Weights of a small image classifier.
Model: 18.7M parameters, 24-pixel images, norm layernorm, width 192.
Data: trained on rendered scenes of toy objects such as cars, trees, mugs and chairs, 97500 training examples.
Rows from block 11 of a small image classifier, named by matrix and row number. Rows with one number within an expert belong to one neuron, the router's apart. Each number is 50 + 10 x the weight over its row's rms, rounded and kept within 0 to 99. All counts start at 0. After the name is the row's rms in percent of the matrix's.
Before each expert's rows are labels from the 100 images, of 14848, where the router gives the expert most weight on average: "colour at peak" is the nearest of a few named colours to the mean colour under the peak. Only what is clearly more common there than usual is listed. The data: rendered scenes of toy objects such as cars, trees, mugs and chairs.
# router: router (model.blocks.11.mlp.router.weight, 8x192), inputs 0-191
# up: expert up (model.blocks.11.mlp.up, 8x384x192), inputs 0-191
# down: expert down (model.blocks.11.mlp.down, 8x192x384, transposed), outputs 0-191

# expert 4
colour at peak: pink
router.4 084:48 40 48 60 48 58 43 53 58 57 58 47 51 51 71 49 16 37 42 57 34 43 52 41 46 46 42 44 55 43 43 50 38 35 54 49 48 42 47 40 57 54 38 62 41 56 58 51 44 53 63 47 48 54 71 58 21 48 40 51 62 63 67 47 56 57 44 66 42 49 56 56 63 58 56 40 54 65 49 50 48 36 54 49 58 64 53 49 54 47 56 46 57 65 48 34 28 48 39 53 39 52 55 51 63 56 38 55 51 59 43 37 54 23 24 21 52 43 70 50 59 49 58 67 59 48 45 48 51 51 61 54 71 44 64 28 50 51 41 32 43 58 45 58 40 48 55 43 46 55 47 48 65 30 32 41 50 60 42 63 46 54 49 62 43 49 50 36 67 37 40 55 57 42 59 47 54 41 63 57 53 49 42 55 35 58 54 46 47 36 46 47
up.0 096:56 59 44 45 49 65 48 20 34 50 47 44 58 67 45 63 66 56 45 62 28 58 42 47 35 41 55 37 64 63 57 41 66 65 45 68 52 57 39 51 43 44 61 40 42 47 65 50 62 38 59 51 56 62 51 52 50 64 55 48 46 52 49 63 62 57 62 45 53 54 66 53 60 59 53 44 56 35 35 54 36 57 61 36 61 58 69 39 46 31 57 48 43 48 61 45 65 56 44 49 43 48 49 45 34 44 50 47 36 32 48 44 49 46 54 63 55 39 44 51 63 75 57 63 50 53 56 47 47 47 62 38 56 56 29 32 25 45 56 42 61 48 43 50 59 42 42 53 50 49 51 61 31 45 49 62 66 38 75 57 56 58 44 38 40 57 53 47 38 48 48 44 48 55 50 60 34 46 27 46 46 56 48 55 55 44 46 66 50 69 62 59
down.0 104:49 34 51 62 46 34 43 65 54 61 50 45 59 36 51 38 59 46 49 48 64 48 44 60 66 54 40 61 60 42 44 43 45 59 62 33 53 58 52 48 41 53 54 49 69 60 56 55 53 54 57 59 54 36 42 62 54 46 54 59 44 51 41 40 59 50 63 40 51 59 53 54 57 40 38 60 46 37 59 37 44 51 80 47 31 43 38 38 52 52 52 52 42 43 70 50 46 47 42 48 67 29 36 66 57 61 52 49 47 45 55 57 49 56 46 54 53 67 33 66 38 50 41 46 50 54 42 72 69 35 40 38 47 45 38 59 69 65 54 44 39 59 61 51 34 45 47 56 65 40 65 55 62 69 52 51 48 46 59 40 54 58 64 40 64 49 26 41 33 53 57 39 54 57 38 63 35 46 33 52 47 62 36 47 49 30 49 56 51 40 56 30
up.1 089:58 35 40 66 45 60 49 29 53 53 54 45 54 54 55 58 47 52 35 42 36 61 50 32 30 31 58 40 35 66 56 38 52 56 41 50 56 49 53 34 47 51 39 61 69 53 48 41 43 47 31 54 35 56 40 49 58 55 66 53 44 56 43 47 60 46 48 49 57 55 50 51 42 45 36 57 49 37 58 53 51 39 60 48 64 51 53 54 54 39 55 78 46 67 54 38 41 37 48 60 44 52 65 61 65 62 42 45 57 40 49 58 46 56 67 50 64 63 71 62 38 62 63 64 47 53 46 37 34 46 56 67 56 53 28 52 30 49 46 55 39 50 41 42 50 57 62 46 54 51 55 53 68 50 45 50 53 20 40 62 68 39 38 56 38 66 63 56 51 59 50 61 41 39 39 48 53 64 54 45 54 59 59 61 57 38 47 36 57 60 45 38
down.1 123:56 61 45 63 65 49 37 17 47 41 41 52 45 39 43 54 44 68 46 56 40 38 65 46 56 28 49 54 57 60 52 42 38 54 40 66 57 44 36 51 59 46 72 48 53 58 51 59 30 36 47 69 64 61 51 46 48 52 43 30 33 39 64 47 38 52 46 60 49 50 64 52 32 41 30 56 50 42 44 56 63 49 57 47 46 64 50 25 55 33 47 54 49 49 48 78 49 53 60 60 52 59 60 57 38 54 57 62 42 57 54 40 34 53 42 57 59 31 36 47 43 65 43 49 47 54 61 63 64 49 65 41 53 58 47 42 42 45 46 51 57 44 60 30 35 36 50 61 58 37 48 37 58 60 52 53 53 41 49 42 56 39 49 66 43 50 45 59 67 51 54 61 42 54 49 50 70 59 33 47 44 39 50 54 45 45 58 61 50 50 67 49
up.2 096:36 43 51 57 22 57 67 35 47 56 50 28 35 50 32 51 65 42 43 61 36 66 56 52 38 60 46 54 53 62 66 51 63 53 50 57 38 62 41 46 42 54 55 38 44 57 51 47 60 38 51 50 54 52 62 45 56 70 44 57 53 35 47 51 65 63 49 29 48 67 56 54 54 63 46 47 37 43 64 44 44 63 57 43 62 47 58 72 43 42 63 45 50 47 53 43 64 50 47 45 43 45 38 27 51 57 55 37 58 39 55 48 54 42 43 45 42 45 44 66 45 41 57 52 56 62 33 34 47 66 65 54 47 53 33 43 33 55 57 44 52 38 31 56 63 41 58 47 66 68 58 53 55 51 44 49 52 42 54 50 55 73 33 29 51 62 60 51 40 35 50 44 52 65 40 51 47 33 42 56 69 55 42 67 57 56 43 50 51 61 61 58
down.2 083:56 55 63 45 56 53 42 41 59 39 49 38 60 58 49 41 44 45 49 72 49 60 39 46 35 51 42 33 44 46 50 26 41 78 35 66 44 58 37 57 61 42 38 45 52 59 46 41 40 59 55 53 60 57 54 40 73 44 48 49 54 43 61 52 51 60 42 53 46 56 44 46 52 50 46 41 61 46 44 43 51 50 62 44 52 40 51 41 34 47 59 62 51 37 52 51 47 37 40 61 42 41 60 47 60 46 65 20 52 54 52 57 27 47 54 44 72 58 46 47 64 57 53 66 71 47 48 45 54 65 70 38 48 47 57 55 40 37 69 47 46 55 65 48 45 46 39 49 58 44 41 47 40 59 60 33 45 60 52 50 40 60 34 37 32 56 54 44 52 41 57 42 46 57 46 74 40 34 48 40 53 74 56 60 63 70 35 51 57 58 46 46
up.3 102:49 45 33 55 56 70 55 25 37 30 40 48 52 60 29 60 63 56 48 51 42 46 59 64 36 36 61 63 65 63 64 40 51 68 31 71 56 56 47 54 42 52 64 35 33 50 50 48 48 25 42 42 52 73 56 46 45 69 37 47 43 42 47 56 65 61 56 42 52 56 44 60 46 65 54 58 49 53 53 56 47 74 53 42 75 46 59 54 54 25 51 63 51 49 52 50 66 43 65 47 36 62 43 41 36 38 56 46 49 47 51 45 48 52 55 72 46 40 42 40 44 57 67 63 48 60 54 32 48 62 44 43 67 57 43 56 23 39 60 51 64 41 42 51 49 50 45 46 56 54 43 52 49 55 48 48 54 42 52 43 50 43 49 42 49 48 50 54 36 51 48 49 46 56 35 58 42 57 56 38 61 51 50 61 63 46 49 52 41 65 51 47
down.3 068:57 37 62 48 45 44 61 30 55 51 39 44 46 67 39 46 58 56 37 62 44 39 40 62 54 63 32 65 51 58 49 59 33 68 42 50 46 39 55 50 40 30 47 34 49 59 62 53 61 59 47 57 39 53 45 54 35 60 56 56 65 48 30 47 35 37 66 49 63 55 49 54 50 50 44 36 50 36 49 45 30 54 80 32 54 36 42 54 50 58 60 46 57 43 45 54 70 47 60 46 57 42 53 46 64 36 45 39 46 47 39 58 42 54 53 43 35 56 47 39 41 55 45 48 44 55 58 44 67 43 43 50 74 48 49 51 38 48 50 79 45 49 44 60 59 55 41 52 57 52 46 58 43 55 54 47 78 41 47 50 53 50 46 57 56 49 38 39 24 53 52 35 61 58 57 61 58 58 58 59 35 77 53 45 59 45 40 68 46 53 49 51
up.4 126:50 35 52 46 58 57 59 49 48 60 60 32 44 45 56 58 42 53 56 63 48 42 60 69 32 42 42 50 56 54 50 35 51 53 46 48 49 41 42 44 44 64 51 49 41 42 56 78 46 47 53 53 60 70 50 58 53 56 45 36 60 68 66 55 80 62 72 35 56 48 49 38 67 61 62 60 57 51 50 54 28 54 45 58 58 64 53 52 67 48 52 55 38 47 66 30 48 56 57 55 35 45 48 44 37 50 42 42 44 46 45 38 61 48 63 45 37 56 55 51 41 45 52 63 57 52 40 41 53 51 43 37 61 36 40 58 42 63 47 49 49 52 32 48 39 37 52 42 51 40 53 75 55 34 25 39 43 37 71 58 68 66 47 49 51 41 36 46 43 31 33 65 62 45 44 44 54 50 53 55 47 56 31 44 43 39 56 56 56 54 50 43
down.4 177:44 48 57 52 39 50 45 38 52 46 37 59 45 43 32 50 58 53 59 25 51 67 48 40 51 52 42 44 39 58 59 62 53 48 46 52 49 53 54 50 46 54 68 52 56 46 47 30 55 50 36 48 44 45 42 49 58 60 71 59 36 38 42 53 41 51 35 63 46 52 48 48 28 53 39 38 42 43 45 54 67 45 57 42 57 43 54 55 42 53 17 54 60 42 32 57 48 52 47 37 54 64 48 55 51 53 51 60 66 53 58 55 42 67 44 67 63 53 51 44 52 44 63 46 58 52 38 43 25 44 58 65 41 66 51 54 40 29 56 53 62 48 58 49 50 56 51 41 58 67 58 34 41 61 62 50 39 48 28 50 55 36 40 63 52 64 66 59 63 67 78 61 45 50 50 42 38 56 42 41 60 29 67 60 60 42 41 38 48 43 38 54

# expert 2
colour at peak: pink; white
router.2 099:40 39 35 66 54 55 38 55 56 45 41 47 46 42 42 51 38 34 37 44 55 55 40 37 55 59 47 67 45 50 47 38 48 42 54 47 37 55 38 31 53 42 60 39 56 58 43 41 64 49 71 46 53 48 58 56 35 54 43 66 39 42 46 58 42 46 40 63 47 57 76 41 53 61 41 25 64 47 51 65 66 33 38 50 58 59 53 63 47 49 65 52 52 58 51 54 43 56 61 54 38 58 59 58 49 46 40 36 59 58 61 59 44 52 33 22 58 37 51 52 54 36 54 72 36 46 57 50 51 32 51 32 58 49 53 26 56 47 55 53 47 56 46 46 50 59 48 45 47 44 24 44 58 31 63 37 66 45 58 53 43 74 52 55 40 56 64 46 53 56 50 49 56 55 54 63 42 50 65 38 63 62 53 57 44 60 50 35 51 47 53 38
up.0 097:52 45 44 63 58 60 44 32 55 52 27 38 38 55 38 71 47 60 45 59 49 60 56 52 47 45 60 68 39 73 50 40 26 61 53 57 41 58 58 39 48 44 70 28 39 53 46 61 32 37 57 57 64 70 56 63 59 55 43 59 50 44 57 52 53 69 67 50 43 51 58 50 48 56 46 42 58 58 49 56 45 47 43 49 63 64 59 58 52 39 50 47 47 54 65 52 65 53 67 46 32 56 61 20 33 49 46 42 37 54 50 41 48 47 56 55 53 35 48 40 45 48 64 63 38 56 61 42 59 48 43 60 87 50 60 36 41 42 54 43 47 41 47 59 74 41 34 47 58 41 37 49 57 43 53 49 61 58 61 47 60 60 60 47 51 51 41 55 46 45 58 50 52 45 36 53 44 52 56 36 62 61 47 43 42 49 53 52 34 55 49 37
down.0 116:63 44 49 56 57 42 34 48 69 51 51 41 68 49 58 45 64 55 38 62 55 37 43 53 71 34 58 59 46 49 53 35 29 67 56 65 47 56 57 50 51 40 42 44 68 72 55 45 43 45 42 60 48 52 52 57 53 37 46 43 64 28 51 53 61 45 77 53 48 48 44 42 57 40 36 60 54 58 45 48 39 41 70 55 41 55 28 47 45 37 53 44 56 57 61 59 47 44 75 54 47 54 51 50 53 56 61 33 35 55 53 61 46 39 33 33 44 51 54 56 29 54 33 57 51 56 64 63 62 50 42 34 54 41 56 41 49 48 59 49 47 44 74 55 51 47 51 69 51 37 49 43 68 53 41 50 61 65 44 42 32 56 63 63 42 39 36 41 49 61 50 52 68 59 46 57 55 51 53 56 50 54 36 35 41 46 44 57 46 42 58 34
up.1 092:43 46 49 47 57 62 59 29 55 38 28 40 25 63 46 54 79 64 40 53 40 50 64 56 36 46 69 42 46 72 52 40 52 47 39 54 43 49 50 53 43 59 69 51 40 49 27 58 39 41 59 53 62 79 53 53 50 60 31 48 39 49 52 52 69 61 47 46 44 58 58 41 39 66 53 53 40 48 60 53 50 59 55 53 58 59 66 49 39 38 39 47 47 33 63 44 62 44 61 54 48 52 48 38 54 38 56 43 42 56 42 51 48 39 56 52 61 48 30 55 71 52 49 41 58 63 50 36 67 74 45 47 62 49 46 52 28 40 65 50 64 46 50 58 59 55 39 49 65 59 42 54 51 62 50 58 52 40 52 44 52 61 34 44 55 50 58 52 51 50 62 53 67 41 49 56 46 51 22 45 62 50 38 46 55 49 47 41 43 56 55 44
down.1 088:47 45 51 65 50 37 45 33 63 53 46 38 62 50 58 56 49 60 36 57 51 34 47 65 65 48 43 62 45 63 43 58 42 55 70 47 34 60 73 49 48 46 54 50 49 70 52 41 35 42 54 59 61 46 72 54 39 49 41 53 51 30 57 53 49 58 63 45 48 44 50 40 55 60 43 42 48 51 50 49 39 64 47 62 57 55 43 49 48 31 62 49 61 60 56 53 56 63 67 46 32 52 31 36 48 56 73 23 42 58 66 45 51 34 35 41 43 45 41 56 23 46 39 46 47 54 57 39 62 52 48 26 48 55 56 54 50 48 60 37 35 50 59 49 60 60 52 79 58 44 54 39 66 60 37 56 54 64 47 26 42 52 51 52 39 49 38 45 52 48 67 50 59 55 40 51 47 57 51 57 52 56 44 36 42 57 55 55 32 44 52 38
up.2 103:55 59 32 52 42 56 48 43 33 46 41 49 55 61 54 58 33 50 45 59 40 33 50 53 44 46 58 59 60 60 66 69 43 53 46 57 62 47 38 55 48 51 77 34 52 37 55 55 56 21 51 54 62 56 62 43 41 44 64 30 47 44 43 46 55 46 61 51 60 56 53 58 56 47 50 45 51 45 45 50 53 51 55 40 62 57 74 59 68 21 40 56 29 51 36 61 55 51 52 63 41 71 65 51 42 57 39 66 45 56 52 49 44 50 37 61 66 40 39 42 34 61 49 53 53 50 49 49 54 36 35 43 49 65 48 51 37 38 47 43 64 64 45 46 42 48 48 24 49 41 52 44 41 56 38 52 52 45 64 58 55 44 53 37 48 37 50 63 45 70 52 55 43 37 41 35 41 64 43 66 46 34 45 57 48 44 51 32 44 59 41 53
down.2 114:47 53 39 18 62 48 43 36 28 44 49 50 47 42 48 39 41 54 61 42 45 38 49 62 54 58 50 18 70 46 39 40 51 66 35 69 53 45 56 57 58 57 52 42 44 48 42 54 33 51 58 39 60 70 38 50 38 57 45 42 52 47 59 59 60 48 52 55 45 58 50 48 55 57 38 65 40 65 33 75 59 70 48 64 49 57 47 38 51 58 56 40 69 23 56 68 56 45 37 33 47 56 57 38 42 37 64 48 53 55 49 46 47 51 42 39 69 50 49 47 60 56 51 48 43 60 40 42 51 67 70 50 62 38 44 60 37 32 50 46 64 51 55 59 41 43 58 49 43 39 55 53 51 47 49 60 46 52 52 34 32 58 51 48 44 45 55 45 64 51 59 62 28 63 59 47 54 41 51 49 36 57 42 43 44 47 50 56 53 43 56 56
up.3 112:40 41 43 52 65 54 49 49 45 28 37 48 44 61 55 48 63 63 44 54 38 53 43 71 54 48 50 57 58 51 50 33 37 56 35 69 53 47 40 70 51 37 50 38 52 63 52 55 44 51 42 41 61 55 66 59 48 58 35 43 50 41 64 54 52 41 61 42 64 64 57 24 55 48 41 53 41 51 37 60 42 75 56 58 53 53 45 45 51 52 58 58 52 35 50 62 59 40 54 49 39 56 59 32 50 31 65 44 28 46 39 58 43 58 48 36 49 50 60 47 47 65 56 50 59 77 49 53 61 63 59 34 64 43 40 45 51 42 68 66 49 39 57 58 62 47 43 59 47 28 25 45 68 64 54 44 61 48 42 33 56 55 64 54 50 52 47 50 38 50 46 58 52 42 54 63 58 44 49 43 38 63 43 31 42 37 45 61 51 56 59 48
down.3 126:44 53 56 54 41 47 51 56 54 34 39 60 57 60 34 47 62 53 53 46 64 58 43 48 59 70 44 44 44 44 64 58 55 62 59 54 59 64 53 54 59 46 54 37 66 57 41 28 67 31 41 54 33 36 43 56 44 52 61 58 44 33 37 67 44 28 52 69 44 56 31 44 48 36 47 35 60 53 52 41 62 40 56 54 50 40 53 54 47 46 35 45 51 52 53 57 49 60 59 51 50 66 43 63 57 40 51 51 51 57 64 58 48 65 45 65 46 48 43 54 56 44 38 50 34 41 62 52 40 38 30 44 40 56 48 29 52 51 43 45 61 39 64 56 49 62 61 44 52 52 57 34 41 47 53 53 50 46 34 54 21 35 36 43 50 61 50 65 43 69 49 62 66 57 44 45 33 53 60 43 67 33 72 39 47 57 49 53 35 54 46 62
up.4 104:54 61 51 51 57 53 58 47 47 40 29 45 45 55 41 58 52 46 48 59 38 56 46 55 47 64 59 65 46 60 60 55 39 29 55 56 43 64 47 59 53 38 47 56 25 58 35 61 53 40 66 57 46 57 56 52 50 55 47 57 38 48 51 55 56 46 30 40 53 57 48 43 48 44 44 33 60 66 57 52 52 59 43 61 70 61 66 36 42 35 51 42 38 44 62 61 71 63 49 60 36 63 50 47 50 33 68 52 32 49 53 36 48 30 45 52 61 54 32 30 49 45 57 51 45 58 34 34 60 53 54 50 56 68 55 29 48 59 53 66 43 56 38 61 47 45 41 64 49 62 37 47 33 52 57 71 41 55 62 39 45 52 42 60 47 70 39 53 45 43 45 39 57 33 65 58 51 56 34 30 59 40 50 60 48 47 40 61 57 43 53 60
down.4 100:36 57 54 41 62 40 49 25 46 34 53 34 39 49 46 57 51 70 64 57 48 42 58 73 57 45 37 41 55 54 41 47 54 43 41 62 37 28 41 51 50 68 67 51 50 44 27 50 21 62 60 48 60 59 52 74 66 51 45 43 55 42 53 61 37 68 55 52 45 47 66 32 40 56 48 52 51 57 50 62 72 52 60 48 40 59 50 43 45 40 34 43 36 32 61 64 37 69 40 63 47 51 50 47 50 56 59 42 48 68 54 47 50 51 37 51 48 35 60 60 71 39 44 61 66 40 54 54 57 61 67 37 38 54 61 56 41 38 56 36 55 47 57 54 56 57 43 55 48 45 44 41 49 50 52 42 42 52 43 47 43 46 46 57 45 47 59 65 65 45 53 47 58 50 53 59 55 67 48 59 35 53 54 38 34 47 53 43 36 42 54 55

# expert 6
colour at peak: black
router.6 146:73 55 59 27 41 38 63 51 36 59 66 52 48 49 47 47 58 60 62 45 47 60 50 68 39 49 53 31 41 46 41 55 64 59 50 41 56 47 54 71 40 50 41 51 55 40 55 51 58 64 36 42 47 41 32 40 63 48 63 45 52 54 36 52 53 44 52 36 56 45 34 48 51 38 48 65 47 37 48 57 44 68 51 59 39 39 47 40 49 62 40 52 41 46 50 55 71 49 44 52 67 37 56 42 45 63 47 58 55 27 36 46 52 69 73 58 46 63 52 45 53 57 41 38 54 51 39 54 44 55 47 51 33 42 30 79 47 68 42 62 50 49 54 59 63 52 42 47 42 40 73 51 39 65 54 61 39 34 57 61 65 36 47 41 58 64 46 58 32 40 51 55 40 49 49 41 47 42 53 44 44 49 54 36 59 38 48 58 59 65 52 52
up.0 114:59 50 47 55 55 41 48 37 42 29 57 42 42 52 58 60 40 62 50 49 50 52 62 61 40 26 39 59 27 45 52 62 53 55 46 56 55 56 67 58 57 54 63 62 36 41 33 65 43 43 41 57 54 49 49 67 63 54 43 40 46 53 56 46 47 46 41 36 36 57 37 63 58 46 78 48 55 58 60 63 49 61 40 73 72 63 41 52 30 44 48 42 45 67 55 48 54 65 44 51 46 58 34 45 48 62 62 52 46 41 48 27 74 47 57 71 47 45 44 47 42 42 68 61 47 44 45 36 50 65 38 47 36 63 52 60 28 64 35 53 47 64 37 41 38 47 44 55 43 47 58 38 52 65 48 57 41 39 40 63 58 56 47 43 39 52 53 57 61 39 41 52 34 51 59 51 54 60 37 42 57 58 51 54 51 50 67 56 54 55 56 45
down.0 124:65 63 60 43 54 55 56 61 63 56 56 39 69 48 56 41 56 33 36 58 60 44 48 53 69 50 33 49 39 43 38 48 37 58 75 59 40 60 70 54 46 53 39 46 54 56 62 52 48 49 55 62 57 31 47 41 42 51 30 61 53 47 58 56 58 41 57 37 48 41 43 44 58 64 52 49 52 49 44 42 36 42 53 52 45 60 26 28 46 54 66 39 51 49 58 52 55 56 54 43 51 60 35 51 48 41 57 42 38 57 61 49 35 23 47 38 44 51 38 53 47 55 33 41 24 46 62 49 52 51 36 43 48 53 48 58 70 60 43 38 50 49 49 47 53 49 54 66 59 62 47 60 52 42 33 66 49 60 54 35 35 55 71 63 48 50 40 33 52 45 53 32 57 60 57 57 57 38 56 70 43 52 42 52 37 62 53 48 56 38 70 44
up.1 099:36 63 51 63 42 51 56 50 52 38 52 53 43 44 47 53 50 61 40 57 33 54 57 50 49 35 44 53 49 55 46 72 55 42 36 51 50 51 47 48 74 58 68 49 54 57 43 59 47 34 43 46 70 49 62 52 57 50 42 45 46 47 54 59 42 48 65 37 48 65 59 52 62 48 60 43 36 59 68 54 45 64 32 58 55 52 53 50 34 55 53 57 55 63 48 54 42 56 50 35 48 49 39 37 17 49 63 53 54 63 62 17 57 32 49 60 50 25 51 56 29 49 48 52 43 45 41 48 55 61 52 44 50 56 38 39 47 54 43 43 58 46 46 46 48 35 62 54 62 45 70 39 50 62 35 37 54 47 40 45 47 70 31 51 44 38 67 62 75 40 48 65 46 64 55 44 55 57 29 62 53 31 41 55 39 52 59 48 51 47 55 57
down.1 098:51 42 54 43 60 62 46 57 61 36 43 59 68 60 54 59 74 59 31 42 48 41 39 45 65 59 58 41 47 51 51 27 51 49 25 57 39 65 56 67 53 40 44 54 34 54 53 61 49 32 56 39 56 58 64 42 42 32 45 59 45 42 48 44 51 31 47 52 56 48 59 51 48 39 58 57 59 60 50 46 48 63 51 70 47 42 49 54 45 36 63 45 50 62 65 42 43 50 55 42 46 44 46 42 64 60 69 35 44 52 48 52 54 37 41 39 36 44 45 34 58 52 32 52 61 75 55 49 61 48 40 31 44 42 51 49 45 57 62 50 73 45 61 66 56 54 51 57 40 48 19 65 49 53 61 62 37 56 50 42 21 57 51 43 56 49 54 61 50 48 42 60 67 41 63 46 58 46 50 48 49 43 41 48 50 52 59 32 44 63 44 51
up.2 099:51 43 48 42 56 70 55 35 72 50 31 40 47 47 51 54 52 37 50 74 51 55 44 50 51 50 44 57 32 62 33 65 26 34 54 47 55 48 60 53 49 49 73 47 50 44 64 73 44 41 49 68 65 56 53 35 52 44 51 42 53 57 60 43 47 53 54 44 59 48 56 56 32 49 39 47 56 51 47 37 52 48 53 56 64 42 57 56 64 53 52 57 37 52 45 64 52 58 64 47 42 54 50 47 53 43 30 65 31 59 46 48 53 36 54 56 42 50 32 33 32 44 52 37 44 62 54 36 57 50 24 45 65 56 54 33 51 52 50 33 55 42 30 54 43 52 47 50 69 52 52 59 62 62 49 39 52 52 53 43 60 49 55 68 57 48 40 50 57 47 49 69 55 56 47 28 56 61 37 53 50 32 53 40 46 57 40 33 57 74 47 35
down.2 094:43 40 76 42 50 57 53 46 47 56 48 49 42 35 46 46 54 57 65 63 65 57 49 36 45 68 52 30 59 49 34 55 50 54 48 52 62 41 37 63 51 71 49 41 54 26 60 53 61 50 52 48 39 59 30 59 56 46 62 39 66 58 57 51 53 29 41 47 53 52 54 62 47 57 48 59 44 42 34 51 59 49 72 41 33 36 43 52 63 56 34 48 39 31 48 43 43 56 43 32 46 49 64 64 67 38 41 61 49 53 53 58 58 52 47 40 52 67 49 36 60 33 49 52 58 57 34 57 56 46 46 66 53 40 51 48 60 45 52 49 52 55 51 47 31 36 44 28 47 37 63 53 52 56 54 72 29 62 47 52 46 53 51 63 53 42 57 41 63 48 52 58 56 58 54 62 56 48 39 48 35 54 60 45 62 35 47 29 69 61 39 48
up.3 096:41 56 41 55 40 71 48 19 63 51 38 39 53 49 70 55 52 41 49 58 42 47 41 31 57 57 71 57 61 77 53 66 40 41 54 49 58 52 41 48 51 51 42 51 42 60 62 62 52 36 65 35 52 70 47 62 52 46 43 58 50 56 56 37 40 50 60 53 38 52 55 57 48 58 39 48 43 48 33 43 56 45 54 42 57 48 51 72 49 26 49 47 44 56 53 45 47 54 47 39 34 56 65 54 60 38 48 60 41 49 61 70 57 31 50 38 59 37 35 54 31 49 40 49 58 62 56 30 62 49 55 48 52 64 67 32 42 30 58 41 51 57 59 34 56 37 50 50 46 46 42 46 67 63 56 47 54 61 50 39 50 65 64 43 50 35 54 53 55 54 49 66 66 30 48 53 52 55 50 60 41 53 44 51 50 56 56 50 37 39 37 43
down.3 076:37 48 45 50 62 59 50 32 51 49 31 65 38 42 47 51 42 67 61 44 60 53 53 53 51 61 38 52 59 54 43 48 44 39 51 58 45 54 74 52 45 50 59 48 45 13 52 64 53 27 61 45 68 53 54 52 31 53 39 61 42 56 66 50 48 30 53 47 51 31 43 45 54 61 56 51 41 50 51 48 61 47 39 61 39 40 61 55 66 50 63 30 46 45 53 50 47 67 60 47 48 68 38 52 40 45 41 49 60 63 75 28 60 55 44 54 37 51 43 36 51 42 43 26 37 34 63 47 57 32 33 59 49 45 56 67 52 41 50 39 55 49 51 39 35 64 44 48 50 51 52 61 60 43 51 58 33 55 41 44 46 50 57 64 45 52 62 51 65 48 50 56 48 30 45 45 40 47 48 57 43 47 62 43 44 51 75 55 46 58 51 57
up.4 100:49 49 47 49 58 48 44 47 34 25 42 52 38 47 60 65 48 64 59 45 40 61 46 49 41 33 36 53 52 48 50 47 57 68 16 55 60 48 61 68 50 52 47 53 57 47 38 52 60 45 38 38 52 60 45 72 66 61 58 43 63 64 49 47 47 35 56 39 50 64 47 61 50 36 60 57 56 44 42 60 35 53 42 49 60 55 61 48 55 49 31 56 36 52 35 56 60 63 46 48 40 61 62 46 49 57 41 57 54 37 47 39 58 65 61 48 50 75 62 31 49 56 61 67 66 37 37 49 58 59 38 34 54 49 45 62 45 66 46 58 45 54 53 46 41 49 41 66 51 32 58 43 47 60 46 45 49 38 53 43 59 36 51 29 44 46 46 61 38 48 37 65 41 44 61 52 38 57 54 39 72 60 48 45 54 43 68 60 39 66 45 44
down.4 100:66 68 60 54 48 46 44 46 62 63 65 35 75 45 47 49 54 36 39 59 53 47 51 45 59 29 50 52 38 50 42 65 53 47 76 58 44 51 52 46 50 58 53 56 47 71 60 42 41 48 50 76 50 40 56 54 55 53 42 46 46 22 67 71 35 66 44 39 37 42 49 51 50 59 48 40 54 45 48 50 51 42 45 49 57 72 34 35 40 33 44 56 48 62 44 60 61 51 64 48 46 53 28 44 42 58 61 44 46 59 60 52 29 28 39 60 48 36 44 67 46 37 45 54 40 40 48 46 55 60 55 46 42 70 47 50 48 39 43 36 64 50 39 38 42 42 51 68 62 59 54 33 51 57 41 49 40 52 40 43 44 53 51 56 42 60 51 42 68 46 57 43 51 68 56 55 54 56 47 53 58 36 51 67 46 64 45 50 59 50 63 45